{"encoder_arch": "conformer", "model": "encoder-decoder audio transcriber", "dataset": "babble in 24 made-up languages, each with its own sounds, syllables and stress or tones, from a formant synthesiser", "train_examples": 39062, "gain_aug_db": 10, "noise_aug": 0.002, "n_mels": 40, "hop_length": 160, "input": "log_mel", "spec_augment": false, "win_length": 512, "tokenizer": "char", "vocab_size": 55, "encoder_norm": "rmsnorm", "encoder_activation": "swiglu", "encoder_mlp_ratio": 2.67, "encoder_head_dim": 64, "encoder_fused_qkv": false, "encoder_qk_norm": false, "encoder_inner_norm": false, "encoder_moe": "soft", "encoder_num_experts": 8, "encoder_moe_every": 2, "encoder_expert_mlp_ratio": 1, "encoder_slots_per_expert": 1, "encoder_shared_expert": true, "encoder_subsampling": 4, "encoder_layers": 12, "encoder_width": 128, "encoder_positions": "rope", "encoder_kernel_size": 31, "fusion": "prefix", "decoder_width": 256, "decoder_layers": 6, "decoder_norm": "rmsnorm", "decoder_norm_position": "pre", "decoder_activation": "gelu", "decoder_mlp_ratio": 4, "decoder_head_dim": 32, "decoder_fused_qkv": true, "decoder_bias": "none", "decoder_qk_norm": false, "decoder_parallel_block": false, "decoder_inner_norm": false, "decoder_drop_path": 0.1, "decoder_positions": "sincos", "decoder_prefix_bidirectional": true, "decoder_connector": "linear", "decoder_tie_embeddings": false, "residual_init": "none", "optimizer": "adamw", "lr": 0.0011, "beta1": 0.9, "beta2": 0.98, "eps": 1e-08, "grad_clip": 3.0, "cautious_weight_decay": true, "ema_decay": 0.99, "steps": 6600, "batch_size": 192, "epochs": 32.4, "lr_schedule": "wsd_sqrt", "decay_fraction": 0.2, "final_lr_fraction": 0.05, "warmup_steps": 660, "weight_decay": 0.3}
Rows from block 7 of the audio encoder, named by matrix and row number. Each number is 128 + 32 x the weight over its row's rms, rounded and kept within 0 to 255. All counts start at 0. After the name is the row's rms in percent of the matrix's.
# q: attention query (encoder.blocks.7.attn.q.weight, 128x128), inputs 0-63
q.1 089 [ 96 122  90 118  87 107 143 129 121 161 131 155  93 199 147 143 113  86 146  78 126 133  83 171 124 145 142 118 146 178  90  81 137 166 155  93  76 140 114 140 153 167 145 146 107 150 168 115  90 139 129 137  80 112 108 164  42 134 158 119  95 126 155 136]
q.2 101 [146 139 134 166 123 153 140 156  98 118 125 165 161 122 123  90 152 161 149 185 133 130  96 103 145 131 112 133  92  49  74 134 216 150 114 132  81 134 151 162  87 105  92 108 129 122 179 106  87 158 107 106 112 119 120  79 106  96  75 138 138 123 181 142]
q.3 099 [ 93 163 137 117 138 129 155  74 179 181 181 114 143  63 110  94 120 195 173 140 146  93 134 130 102 186  79 174 115 115 116 112 187 132  67 173 109 126 150 134 143 160 135 155 115 139 123 170 124  99 103 100 109 178 107 137 109 127 124 155 200  13 146  94]
q.4 091 [133 112 124 142 131  77 157 123 200  86 141 171 106 101  72 141 138 128 182  83 128 148 129  47 128  62 163 141 150 140 113 109  72  95 166 121 177  99 173 116 203 139 140 140  99  84  98 133 116 138 100 104 139 104 121 121 146 156 186 109 122 115  87 108]
q.5 113 [164 150 172 129 142 136 139 220  64 167 196 171 213 119 166 131 155 157 156 102 160  99 162 144 155 152 106 153 162 162 160 137 190 140 102 156 101  94 132 148 159 102  72 117  94 121 130 137  78 104 107 115 129 157 109 113  82 108 130 123 173 130 139 149]
q.6 095 [ 99  97 107 121 162 151 140  70 119  76 164 116  95  91 123 131 154 157 111  81 133 181 121  71  94 124 124 114 129 120 150 133  51 147 151 122 178 190 197 154  90 144 169  99 168 148 108 154 168 126  99 137 177 111 133 110 104 118 114 106 128 139  81  56]
q.7 086 [106 134 176 120 100 110 122 144 134 175 157 111 134  88 126 146  75 126  71 118 113 173 142 148 141 126 176 176 124 142 112  92  99 102 132 132 113 138 139 178 120 103  96 161 106  97 112 139  89 151 170 173 130 154 170 167 158 131  87 156  75 111  51 181]
q.8 087 [154  86 128 117 159 172 104  91 135 142  61 169 152 123 121 122 143 131 107 103 115  45 156 102  98 100 168 175 168 179 136  80 159 158  85 126 114 118 117  96  98 131  86 101 131 149 121 181 122 154 176 116 106 196 122 143 106 141  99 149 128 146 142  69]
q.9 099 [170 127 107 121 140 159 132 183 126 160 178 120 137 129  91 103 165 115 169 121 164 160  65 168 134 127 120  92 131  66 124 122 133 254 167 107 111 139 113 110 104 160 115  76 121 117 143 105 103 108 184 118  93  60 132  88 139  74  85 113  84 129 155 122]
q.10 111 [161 117 119 120 115 132 142 105 102 108 127 110 166 162 107  81 145 143 134 220 160 108 114 112 102 134  95 185 107 129  76  72 152 176 122 218 128 133 111 160 125 124 145 184 121 123 110 168 145  87 126  97 102 148 143 166 108  88  73 118 200 106 146 102]
q.11 107 [137 178 139 115 154 122 107  85 182  65 103 169 104 138 130 156 101 134 172  95 101  98 137  83 103 141 116 113 143 123 171 146 130 124 137  86 123  96 122 128 138 114 127 131 143 127 103 185 162 162  94 180 104 208 128 156 136 168 155  79 128 130  87 121]
q.12 126 [163 109 150 156 134 156 128 127  75 178 139  91 142 144 127 104 206 106 115 160 189 101 142 146 107 160 148 148 149  78 126  56 177 147 139 158 103 143 133 121 109 160 163 102 116 126 108 117 148 118 158  95 104  80 160  76 133  86  68  72 133 150 147 172]
q.13 140 [213  83 121 173 117 164 139 106  98 153 128 154 140 171 145 117 177 102 105 198 152  67 134 146 149 102  90 159 100  51  93 105 115 147 127 151 119 127  96 113  99 180  97 115 139 128 116  81 143 138 169 131 117  77 171 123 160  76  47  67 135 155 173 158]
q.14 132 [159  86 158 156 104 122 119 142  79 156 117 126 135 154 149  73 196  95  72 159 141  88 122 157 154 148  93 120 160  60  82  78 175 148 139 162 149 118  64 109  88 178 152  99 118 139 133 138 123  94 185 110 106  84 182 111 158  82  65  77 122 101 136 126]
q.15 097 [ 95 148 118  92 193 122 140 136 143 170 106  95 176 146 106 147 113 159 139 127 117 153 100 115 140 162 146 110 178 194 124 147  80 126 185 112 143 159 119 192 162  78 146 171 106 149 158 176 103  78  97  96  95 170 109 111 127 143 154 149  52 140  84 170]
q.16 118 [ 93 198  90 145 136  57 101 103 105  91 115 122 149 121 140 165  85 180 160  58 135 178 133 116  99 180 124 126 132 172 158 166 128 137 117 119 171 115 191 134 131  86 102 185 185 149 120 167 166 156  72 168 145 139 150 158 104 146 194 140 159 149  95 100]
q.17 111 [179  45 103 152 139 122 106 151 101 126  85 109 108  98 151 123 187 101 155 147  84 155  77 165 154 120 146  99 123  68  74  80 100 146 118 164 139 136 115  81  95 143 156 114  74 102  78  96 131 142 126  96  77  96 118 111  63 147 111 146 115 152 143 196]
q.18 109 [102 151 124 120 108 112 101  90 126 104 107 104 170 158  98 178  95 123 119 110  77 133 116 129 128 140 139  98 127 197 176 199 116 105 134 149 173 147 170  99 169 137 141 137 114 169 102 158 124 155 118  80 160 120  83 131 135 154 166 169 139 124 131  83]
q.19 103 [ 96 125 143 133 148  89  85 116 139 133 115 115 133 134  85 191 101 140 150  80 108 164 155  52 148 103 141 163 161 169 124 123 159  88 144 102 161 151 140 142 114 145 135 146 175 146 181 129 184 141 126 120 147 172  53 161 152 132 129 128 126 129 102 130]
q.20 090 [ 80 142 161 123 132 125 140 124 206 140 157 187 135  74 121 183  98 156 161  50 109 161  87 122 105 150 109 123 117 110 148 146 119 121  99 102 166 165  97 165  88 103  95 117 130 154 163 162 113 146 115 101 183 100 131 148 119 160 114 133  99  95 113 109]
q.21 084 [133 196 118 153  87 146 177 120 157 131 127 160  90  98 166 147 119 153 128 118 115 128  89 166  90  74  97 109 126 151 113 199 158 142 102  79 100 134 107 135 181 132 158 128 146  85  64 134  65 139 125 116 147  99 129 118 135 136 155 157 179 104 165 116]
q.22 089 [117 142 171 143 155 146  99  88 114 106 133  70 134 128 150 176 171  88 108 123 131 124 164 163 131 151 103 157 106 163 119 123  86 115 100 118  98 146 159 156 102 130  84 107 106  99 166  65 130 172 187  90 168 194 133 126 139 120  77 177  96  86  66 162]
q.23 088 [202  83 110 190 120 163 133 158 151 152 115 139 119 120  91 164 109  73 133 159 139 153 166  79 189 179 171 148 146 117 121 132 138  51 154 173 143 154 136 121 133  78 119 126 184 135 138 138 128 135 202  26  50 170 149 114 157 135 151 118 139  73 116 217]
q.24 118 [108 191  87  35 144 151  81 151 171  66 118 146 188  71 117 176  62 147 195  75 118 160  74 118 117 153 152  60  94 183 128 178  99 137 109  94 129 113 172 127 165 124 124 126 104 171 138 167 124  88  79 132  78 130 102 164  59 154 118 143 131 134 113 121]
q.25 118 [180  97 122 165 116 133 157 150 104 134 151 161  58 133 173  82 127 109  88 190 148 106 125 201 168 121 139 162 125  76 122 100 161 108 133 191  72 142 119 104  78 120 166 149 109  85 122  90 108 127 151 103 114 104 164 135 170 120  78 157 108  71 185 141]
q.26 098 [ 71 140 169  87 183  59 103 124 161  74 158 127 135 139  93 190 124 181 167  98 103 142 107 111 120 168 143  93 153 126 158 155 127 118 125 105 126 121 131 105 147 132 124 114 146 164 143 192 162  77  52 147 115 146 122 118  85 130 163 147 133 135 124 134]
q.27 083 [127 171 133 131 127 181  99 116 109 159 151  84  66 133 115  91 168 140  91 125 120 173 157 121 116  86 116 171 126 107 120 101 150 123 101 189 122 129  42  88 120 100 135  84 130  63 106  59 112 121 152 123 159 119 131 129 131 195 108 124 100 120  73 156]
q.28 111 [173 131 124 176 119 184 152  97  83 152 104 177 101 160 166  91 138  67 111 159 144 129 119 109 146  92  86 176  74 134  73  74 115 136 120 147 149 156 133  98  94 136 164  72 104  88 180  79 112 114 154 121 162  75 173 107 180 130 122  75  78 110 132 113]
q.29 095 [129 107 124 160 100  77 127 108  79  78 136 189  88 145 111  98 116 126 149 142 148  68 119 146 125 108 166 174 122 110 103 123 141  77 101 180 121 124 127 100 167 139 111 120  89  80 148 171 109 121 248 166 124 142 113 138 173 135 109  99 152 101  72 122]
q.30 080 [140 140 109  97 152 185 105 108 203  91 126 151  84 113  55 135 109 141 139  65  69 169 111 189  72 148 135 174 134 140 159 119 174 165 127 139 118 126 148 163  88 110 115  72 103 127 175 109  97 145 110  89 131 167 151 110 193 123 148 125 109 104 119 177]
q.31 118 [ 94 162 112  68 113 117 131 132 149 159 111 102 145 133 117 119  95 100 175  92 136 120 157 143  87 143 145 127 162 164 115 184 175 146  72 137 196  98 152 169 137 162 120 116 147 160 102 140 150 124  68 146 133 131  96 175  78 123 163 176 144 166  94 101]
q.32 106 [125  64 118 146 100 100 133 133  85 130 154 127  47  89 104 116 107  92 117 108 144 140 115 111 125 120 102 125 133 106 104 147 147 108  73 173 119 160 170 148 157 118  91 101 125 101  92 117 136 103 144  97 142 133  99 108 142 121 108  70 130 122 146  69]
q.33 085 [195  91 139 110 133 186 119 129 148 126  81 101 123  96 149 144 143 147 119 135  67 113 144 207 128 169 140 160 136 107 131 128  82 119 236 106 129 161 120  98  84  97  98 140 139  89  81 146  68  90 149 122  88 165  91 163 114 136 145 137  58 122  83 124]
q.34 092 [146 162  74  90  99 174 144 104 130 142  74 189 116 114 103 120  87 125 158 126 120 105 137 125 164 160 142 135  83 135 120 190 192 137 120 142 127 160 154 105 124 158 129 113 145 110 140 121 140 160  98 112 106 218 148  87 122 152 195 115 142 139 169 111]
q.35 105 [ 94 150 122 190 120 126 133 112 172 101 108  69 160 178 129 107 163  83 100  61 105 137  92 123 128 104 142 156 102  93 139 119 111 141 119 114 176 159 128 134  81 119 127  91 100 156 144 151 101 208 171 122 158  99 135 100 178  63 116 157  87 147  82 167]
q.36 099 [151 156 136 126 131  60  97 145  99 142 114 114 152 156 141 217 112 132 149  89 118 110 207 174 126 119 122 165 145 159 171 183 151 120  86  92 127 122  91 128 175  67 181 162 146 102  86 128 107 120 165 119 146 174 121  91 104 139 163 110 132 171 155 129]
q.37 082 [101 160 105 119 108 171 171 133 160 119 181 157 118 122 151 145 118 109 118 129 213 159 109 203  88  98  57 132  99 122 139  87 140 140  92  43 128 113 134 177 147  80 108  78  82  94  81 141 136 162 167 103 137 150 106 156 137 119  88 143 126  78 164 146]
q.38 104 [ 77 142  88 137 119  98  86 137 106 103 146 139 110 161 158 121 157 108 111  82 115 129 130  96 143 111 152  76 155 113 148 144 133  87 106 145 104  77 121 161  76  97 150  58 212 157 113 102 113 162 119 140 156 113 196  98 138 121 158  87 143 117  94 110]
q.39 102 [116 125 129 164 130 162 115 117  86 168 123  74 129  47 127 122 199 129 121  58  91 135 158 123 108 110 116 158 130 115 130  92 122 105  63 143 132 106  98 131 109 204 132 122 110  94 109 123  64 100  96 126 106 145 148  93 139  96 121 183 142 120  87 183]
q.40 088 [159 112 152 138  90 123 120 166  97 105 180  91 123 175 169 151 187 156 111 107  64 133 126 158 154  63  60 147  83 136 107 125 119 128 126 135 186  62 238 130  71 100 135 138  78  98 196 137 107  82 156 188 145 154 113  66 122 136 145 196 101 108 121 132]
q.41 092 [129 122  93 108 144  81 137 126 121 125 180  98  92 113 119 103  80 152 153  79 120 195 128 120 166 104 164  97 165  84  86 134 138 114  91  56 183 168 150 113 138 123 127 125 135 107 114 143 105 142 116 176 180 144 152 140 124 191 159 144 121 137 103 150]
q.42 083 [152  34  96 164 105  84 106 154 143 136 151  99 120 111 151  99 155  79  99 179 117 103 127 124 115  87 102 127 155  57 139  86 115 166 195 104 176 143  64 131 162 108 188  84 110  98  92  94 107 143 155 152 210  89 135 128 122 143 110 180 115 167 101 168]
q.43 091 [151 135 139 117 143  98  84 115 132 140  90 125 181  77 121 153  83 172 200  77  92 162  66 141  90 128 179  97 133 216 148 186 116  97 140 142 126 128 142 173 148 111 143 157 156 164 139 143 153  70 113 118 121 142 153 172  88 126  85 127  96  83 120 125]
q.44 098 [137  95 133 140  77 168 152 112  84 152 122 155 144 181 179 103 200  73  87 113 134  94 108  98 135 145  43 160 126  93  96 128 129 190 118 111 120 118 148 125 100 132 195 110 113 126 138 117  93 179  70 140 188  97 116  95 155 116 130  96 149 149 167 102]
q.45 087 [195  95 109 165  54 208 119 198 119 112 146  63 102  95 140  87 136 144 154 138  94  66 144 131 109 115  72  86 125 157 117 126 169 122 104 179 140  92  86 162 127 138 141  97 101 133  85 130 154 141 186 146 155 122  79 100 173  83 112 119 135 116 127 159]
q.46 113 [167  86 190 151 117 151 133 160 131 140 214 162 125 186 116 111 126  82  73 171 150  90 103 115 155 110  90 181 146  68 123 120 173 129 122 159 152 129 118 134 135 138 162  73 102 101 133  53  58 160 134 131 183 105 181 100 104  81  91 101 165 126 154 111]
q.47 131 [204 102 180 168 134 140 141 164  84 126 119  97 150 123 162  52 179  99 115 176 161 118 131 106 149 105  93 140 116  98  77  80 154 136 154 133 126  87 133 111 129 150 153 109 106 103 131  97 121 131 175  57 130  73 124 116 147 101  93  75 113 137 102 126]
q.48 091 [131 162 137  75 143 137 144 143 136 144 115 122  90 137  98 152  86 157 210 140 131 142  91  73 110 158 123  93 164 141 169 225 118 153 139  99 117 129 103 161 124 164 137 179 119 163 131 158 154 117 103 162 114 156 176 128 122 179 140 116 106 120  55 135]
q.49 108 [162 137 126 156 110 113 166 170 116 153 191 115 121 135 132  57 185 116  85 185 164 101  88 119 131 115 130 110 151 102 112  81 130 160 188 125 128 135 112  88 141 176 158  38 118 124 127 124 132 169 154  71 123 115 159 109 158  49  70 115 120 107 134 161]
q.50 093 [134 123 126 140 125  82  83 118 140 151 116 139  45 138 107 144 130 140  88  84 117 147 112 160 177 209 208 138 116 136 116  80 164 125 121 119 142 160 133 133 112  71 144 195  96 117  96 167 106 103 156 119 149 168 175 109  90  61  91  93 146 167 109 159]
q.51 121 [181  89 152 198 204 156 124 105  93 121 138 150 112 128 143  94 168 151  60 193 117 118 148 168 120  93 124 127 128 117  96 127 125  70 130 123 121 150 111  95  97 132 137  72 109  93 146 104  77 134 110 120 123 115 179  97 170 107 108  77 158 152 155 141]
q.52 088 [161  99 202 129 115 174 143  93 105 132 138 107 127 109 150 141 148 140  64 157 145 134 194 123 152  96 146 120 196 104 161 111 124  78 150 164 168 158 128  78  50 109 140 107 102  89  90  97  70 126 134 121 128 121 141 174 199 141 126 142  89 112 104  89]
q.53 122 [ 76 121  94  87 129  97 150 137 144 170 126 120 135 103  91 116  90 202 173  98 185  73 131 157 113 151 140 119 117 152 198 140 140 111 124 123 132 134 153 193 106  97  76 159 136 207 170 191 170 122 125 142 117 173  92 133  65 146 171 155 150 123  96 101]
q.54 081 [ 80 138 165 130 128 208  89 120 123 130 129 141 100 127  77 102 147 131 137 183 148 115  58 122 146 171 185 102 161 117 128  92 129 145 119 135  97 121 157 106  83 107 100 130 134 154  99 125 185 141 157  76 141 117  87 125 118 127  91 118 123 114 152 142]
q.55 096 [130  91 168 170 158 158 105 106  73  92 134  90 132 130  90 118 164 145 107  88 140 167 101  15  76 139 175 142 137 162  92 102  58 127 138 174 118 120 125 133 123 183 196 155 120 144 174 112 125 113 104 115  99  95 120 138  97 135 100 125 114 118  86 138]
q.56 092 [157 110  64 144  97 121 156 170 103 173 154  96  65 150 169 122 118 106  86 139  97  58 150 190 197 103 131 150 147 111 136 111 153 119 115  92 120  48 112 138 143 144 107 114  78  72 101  78 118 121 144 194 105  93 114 104 158 110  50  88  99 139 114 119]
q.57 078 [ 70 101 138 125 105 147 172 128 164 108 116 117 113 136 121 131 122 113 102 190  87  56 136 192 119 104  70 169 137 158 176 155 147 122 134 137 142 113 156 165 169 194 165  81 150 193 152  98 134 144 159 123 152 106 123 172 159 116 143 131 158 122 135 135]
q.58 086 [146 102 118 162 152 137 145 161 122 106  36 110 133 120 160 178 157  92 121 169 105 146 120 214 145 113  87 173 123  81 118 105 172  89 131 103 139 122 148 126 142  78 169 144 138 104 122  82  64 128 189 147 108 161  77 128 150  86 156 121 149  96  97 143]
q.59 117 [125 177 132 104  71 102 115  92 118 117 151 137 135  81 118 160 121 146 142 139 160 128 125 140  97  97 153 112 121 188 141 180 134 155  86 113 127 131 130 143 151  58 130 150 176 149 116 201 117 117 144 148 130 145  82 151  73 146 152 127 160 105 150 157]
q.60 130 [ 83 142  99  63 123 103 136 147 184  70 128 145 119 107  98 189  54 185 129 104 120 192 134 111 101 148 144 133 180 135 174 173 121  95 106 128 147 137 143 149 125 110  66 164 155 130  63 140 100 129 103 127 122 120 108 152  53 174 206 154 117 128 165 130]
q.61 090 [118 145 123  63  87 100 121 103 107 108 160 144 125 154  55 125 146  90 157  77 116 113  64 161  97 131 173 104 115 132 115 163 103 116  99 133 173 180 142 150 124 115 117 105 150 142 114 209 113 128 110 131 121 111  55 129 121 147 135 187 163 111 123 143]
q.62 094 [179  98 129 163 166 158  99 146 138 142 153 157 155  57 148  86 175 129 119 120 128  94 148 104 193  75 163 162 186  89 100  55  92  87 191 123  93 186 104 120 128 187  68 109 139  49 121 159 129 120 171 142 134 103 101 146 171 117 129 117  54  72  94 139]
q.63 097 [165 122 112 157 122 167 129 156 155 131  55 125 133  86 121 143 143  97 138 106 118  90 101 113 165 155 143 145 162 132 155 111 164  93 112  60 133 119 148 146 184 106 165 130 124  72 152 103 132 127  55  81  73 167  67 127 166 165 100 123 113 127 110 159]
q.64 090 [185 135  99 151 151 193 104  54 117 136 180  61 151 105  81 126  97 123  95 141 201 129  73 113  97 114 172 111  63  94  83 143 100 179 138  86 103 157 125  97  94 162 127 156  70  98 152 113 134 164 109 118 162  46 116 127 114 120 121 199 143 130 139 117]
q.65 104 [ 63 140  90  80 171 128 129 106 120 117  90 109 160 142  93 170 100 176 179  99 124 148 119 126 108 109 184 134 189 179 179 172 141 131 155 132 178 188 196 116 169 126 117 164 166 183 156 141 142  85 127  99 141 189 116 146 119 159 145 135  92 144 103 101]
q.66 098 [190 131 150 166  32  98 141 112 106 133 148 129 107  94 128 159 131 104 122 124 112 160 134 140 135 120 123 137  60  72  90  66 141 107  84 179  72 151  95 122 120  97 116 114 157 160 172 111  69 141 159  72 151  93 161 105 112 127  96 125 161 144 101 102]
q.67 090 [165 120 154 157  98 183 151  99 194 138 104 170 154 115 121 141 128 139 104 118 110  68 182 103 121 122 102 160 104 156 149 101 195  75  58 193 143 125 138 122 115 109 105 124  98  83 140 138 100 155 170  75 184 149 118  95 184 127 115 109 199 104 108  98]
q.68 117 [151  93 174 147  88 188 126 151 127 109 121 164 152 106 178 123 146 124  86 173  63 104 162 100 174 112 108 181  84 139  89 173 160 117  36 153  99  50 121 128  95 128  63  74 113  70 207 165 116 138 178 117 182  79 148  96 166 120  80 146 146 101 164 164]
q.69 115 [107 102  81 148 122 167 184 127 110 200 134 159  84 133 121 114 141 125 140 180 214  87 156 146 103 141  73 139 146  86  77  87 127 110 150 139 104 127 107 114 158 183 165 119 115 110 107 122 132 107 144 116 104 132 134 138 111 123  79 102 135 114 160 133]
q.70 107 [141 160 138 103 161 148 146 144 186 168 105 130 158 135 145  58 148 149 111 123 116  78  71 150 129 161 113 174 150 127 133 109 120 185 170 101 148 110  76 171 119 143 189 180 138 114 109 116 100 104 116 129  68 112 126 130 110  71 111 164 102 144 111 236]
q.71 090 [140 164 101 129 145 133 115  95 142 127 120 137 129 144  98 198 137 128 155 157 139 176  81 105 136 117 151 106 153 143  43 159  86 123 177 134  99  95 154 138 116  88  72 176 104 116 122 122 111 133 113 116  91  97 122 120  78  86 159 131 120 182 137 114]
q.72 108 [ 90 124 201 128 142 173  99 169 139 146 135 162 119  96 178 149 160 126 143 111  74 171 142 103 161  71 126 123 116 108 116 117 144 159 132 134 145  93 175 124  98 136  86 114 138 151 185 134  92  81 118 112  57 108 105 123 132 154  90 149 123 120 166 156]
q.73 081 [ 92 119 109 114 153  94 146  78 157 118 125 114 147 165 126 140 177 175 107  97 164 110 150 103 140 112 159 105 110  74  99 117 111 101 174 111 174  40  81  47  80 115 162 162 129 115 189 147 132 132 123 107  66 118 149 158 132 102 108 122 160 126 120 184]
q.74 098 [ 78  84  83 103 100 184 153 178 150 115 126 141 133 149 123 160 113  92 172 185  92 110 133 163 128 137 108 144 145  86  71  98 118 126 160  83 142 142 162 109 219 178 146 134 168 153 127 125  88 102 118 153 142 116 107 127  89 130 132 106  70 177 140 211]
q.75 097 [149 137 175 132 149 106 115 127 182 113  77 135 165 132 153  99 118  88 129 144 107 127 101 128 136 118  80 131 149 177 121 108 115 139 110 158 154  92  62 140 104 150 129  83 106 123 163  95  70  94 155 114  88 137  85 101 111  78 123 134  78 166 113 128]
q.76 085 [115 136 104 167 149 117 139 146 124  85 158  77 148 140 162 106 112 188 104 138 134 166  89 116 147 112 181  65  91 163 141 103 160 163 156  96 140 165 110 107 113 165 144  87 139  89 178 112 127 151 171 146 163 114 141 126 136 147 157 135  93 190 160 117]
q.77 086 [157 146 144 170 124 148 175 101 140 166 169  86 164 165 121  91 173 158 155 155 103 110 118 115 164 147 178 180 139 176 117 117 178 153 116 150 107  96  97 167  63 189  96 129  93 131 169 128 128  67  80 129 149 147  90 160 112  81 124 104  94 117 136 103]
q.78 099 [149 151 162 120 133 119  51 131 106 113 122 157 120 124 153 142 116 110 127 159 129  63 154 136 197 101 119 204  67 156  86  83  95 111 155 154  70 165 126  94  91 137 114 102  93 105 133 110 118  86 149 170 216 178 160 161 145 120  70  88 133 157 116 141]
q.79 095 [130 168 136 161 131 156 137 192 134  99 101 135 121 158  70 140 100 127 181 143  92 193 117 160 140  92 124 111 179 104 196 166 130  94 125  99 164 132 133 145 196 134 186 149 131 194  97  97 180 158  78 137 119 107  79 150 109  84 150  99 155 138 123 184]
q.80 084 [102 176 175 101  83 117 126 181 127 130 147 146  78 132 121 111 154 121 148  95 141 104 100  61 119 112 121 121 153 116 181 112  83 205 117  78 101 124 113 118 137 115 125  85 163 144 149  99  79 168 137 110 150 127  88  99  63 128 100 124 122 158 189  80]
q.81 105 [129 117  75 111 163 159 111 157 138  86 132 117  91 125 113 168 164 121 135 175 144 138 115 163 144 142 145 102 189  72 190 132 101 172 151 103 154 134 156 217 217 101 121 173 116 142 124 159 115  71  71 143 119 108 127 103  89  82 119 132 154 119 129 135]
q.82 090 [ 75 171 152 123 108  73  75 166 141 150 117 168 178 124 178 103 153 120 106 169 137 104 113 110 208  76 172 137 107 172 178 111 159 170 166 125 127 167 144 127 116 163 134 141 126  99 191 123 145 117 114  63 134 119 138 109 152  84  97 115 139  79 131  95]
q.83 090 [127 154 129 152 144 103 170 109 137 134 115 187  79  87 126 112 106 123 130 123 148 158 236 208 143 144 182  62 143 137 132 138  59  91  85 112  81 167 104 146 183  71  97 125 138 174 163  68 146 132 103  80 118 198 165 122 142  82 124 119 158 120 191 120]
q.84 095 [109 137 141 172 104 153 121  98  88 185  98 105 177 109  83 119 190 113 128 121 159 167  83 112 127 128 143 108 142  90 133 107 177 139 145 120 155 129 159 119  81 191 148 144 121 132 154 122  85 156 104  93 172  69 107  67 129  59  74 197  99 172 125 175]
q.85 098 [122  99  78 116 150 162  98 152 141 130 112 134 121 128 138 153 156  97 189 120  31 100  81 126 115 114 156  44 169 104 117 159 117 163 162  72 164 130 155 146 180 139 129 139  84 117 173 144 133 146 114 122  91  51 149  92 173 130  94 141 127 123 106 144]
q.86 091 [161 119  64 136 174  41 129 150 149  78  84  82 111 164  71 136 112 132 127  85 157 154 123 145 105 116 134 101 133 156 158 138  90  67 157 109 141 146 160 133 155 110 131 150 141 150  92 149 144 154 128 177 119 163 175  88 128  78 139 154 139 183 184 114]
q.87 102 [ 99 120 140 108 126 121 119  85 103  74  82 115  77 126 126  82  87 107 104 114 162 188 206  98 147 102 154 161 112 135 168 143 114  73 153 149 124 126 138 125 122 144 109 105  80  97 120 109  87 113 224 118 147 141 174 101 150 107 138 111  97 142 193  72]
q.88 086 [127 129 201 123 110  91  69  57 123 114 116 123 120 126  72 160  95  78 152 136 163 137 134 145 107  92 120 139  38 146 131 137 113 104  96  87 108 149  95 111 118 112 126 115 105  59 155  90 147 129 136  92 174 158 109 122 117 144  81  83 120 122 139 157]
q.89 096 [107 126 114 109  84 127 150 150 118 153 189 152 172 117  70  77 127 126 136  54 117 105 174 127  91 233  92 179 132 150 101 104 122 131  68 112 101 157  91 112 172  97  84 156 119  96 121  99 126 119 118  73  97 121 107 118  88 145 119 133 151 155 125  87]
q.90 101 [123 142 156 101 162  91  66 152  88 116 180 147 160 151 119  98 159 143 121 132 152 208 213 130 117 126  99 131  92 137  96 111 175 115 148 175  89 122 189 150 164 107  82 132 172 177 140 117 126 200 166 131 125 115 159  75 122 151 154 121  97  99 111 116]
q.91 118 [153 145  49 142 203 118 149 135 130 110  99  98 127  86  98 136  70 173 170 106 176 183 132 146  89 192 166  95 143 150 164 141  99 148 127 137  85 177 148 172 132 147 165 208 151 152  64 107 106 134  90 120 124 178 194 158  72 108 155  93 142 144 126 115]
q.92 080 [115 128  86 132 130  71  53 108 153  90  76 112 148 180 104 150  97 114 141 130  94 160 101 139 117  62 121 152 151 135 144 115 159 108 150 121 112 147 101 153 119 115 110 179 157 107 170 120  89  36  99  81  59  45 115 159  97 102 148 123 132 217  81 145]
q.93 090 [137 126 153 104 120 130 152 105 170 112 112 120 102  71  83  66  84 128 126 112 150 114 145 130 100 105 168 178 142 193 148 127 139 148 162 200 126 107 115 142 129 112 137 135  97 148 158 111 141  71 119 173 142 171 100 181 129  78 104 102  88 112 150 139]
q.94 084 [128 121  97 157 169 111 130 157 180  87 113 133 153  97  86 108 106 133  90 115 175 101 112 158 118 136 113 172 142 116 119 157 113 154  84 173  94 170 136 138 106 180  94 136 122 132 156 135 160 106 125 152 104   6 126 162  60 171 129 136 132 177 121  91]
q.95 096 [ 78 145 116 134 100 107  82 170 114 105 117 141  85 135 153 146 165 144  84 143 144 213 137 117 170  93 137  62  82 134 172 136 129 119 127 129 150 115 191 114 130 109 116 107  92  84 110 186 172 204 140 155 158 204 116 105 150 111  93 101 180  86 148 115]
q.96 143 [115 195 136  59  95  97  89 139 123 120 127 133 150  81 109 152  93 182 144  88 130 146 144 141 128 185 132 161 115 170 159 149 151  89  95 173 136 107 157 175 117 113 101 102 144 111 164 178 133  73 119 139 107 190  76 143 138 137 107 186 137  94 103 109]
q.97 133 [ 83 118 106  99 187  60 131  99 139  98 113  98  96  91  63 152  78 147 174 133 157 152 162 115 144 161 183 116 175 172 126 164  75  70 143 151 139 159 208 122 174  71 107  80 177 126 126 144 170 134 146 135 132 155 105 120 112 153 151 168 151 106  89 118]
q.98 110 [ 66 143 137  95 151  89 113 124 182  99  53  94 170  87 122 192  99 162 144  83 154 163 195 110  74 148 160 125  98 169 155 152 123 101 131 157 123 139 133 151 176 116  89 151 182 159 100 167 145  85 166  96 103 166  99 123 117 183  97 103 128 109  72 120]
q.99 110 [105 123 128 115 162  98 129 162 172 116  94  99 136 132 150 162 130 161 165  59  71 176 134 142 133 122 173  84 173 182 150 150  94 102 116  79 191 127 162 175 175 100 140 126 158 139 135 139 109  94  91 147 130 184 127 160 112 155 176 148  81 189  99 102]
q.100 101 [142 133 128 110 110 130 158 102 120 140 115 157 112  78  94 106 115 159 139 129 158 139 166 117  32 169 107 156 133 177 161 138 189  75  89 166 117 115 137 130  98 111 121 114 133 120 134 117 117 121 141  54 135 120 104 166 142 178 115 160 109  26 119 113]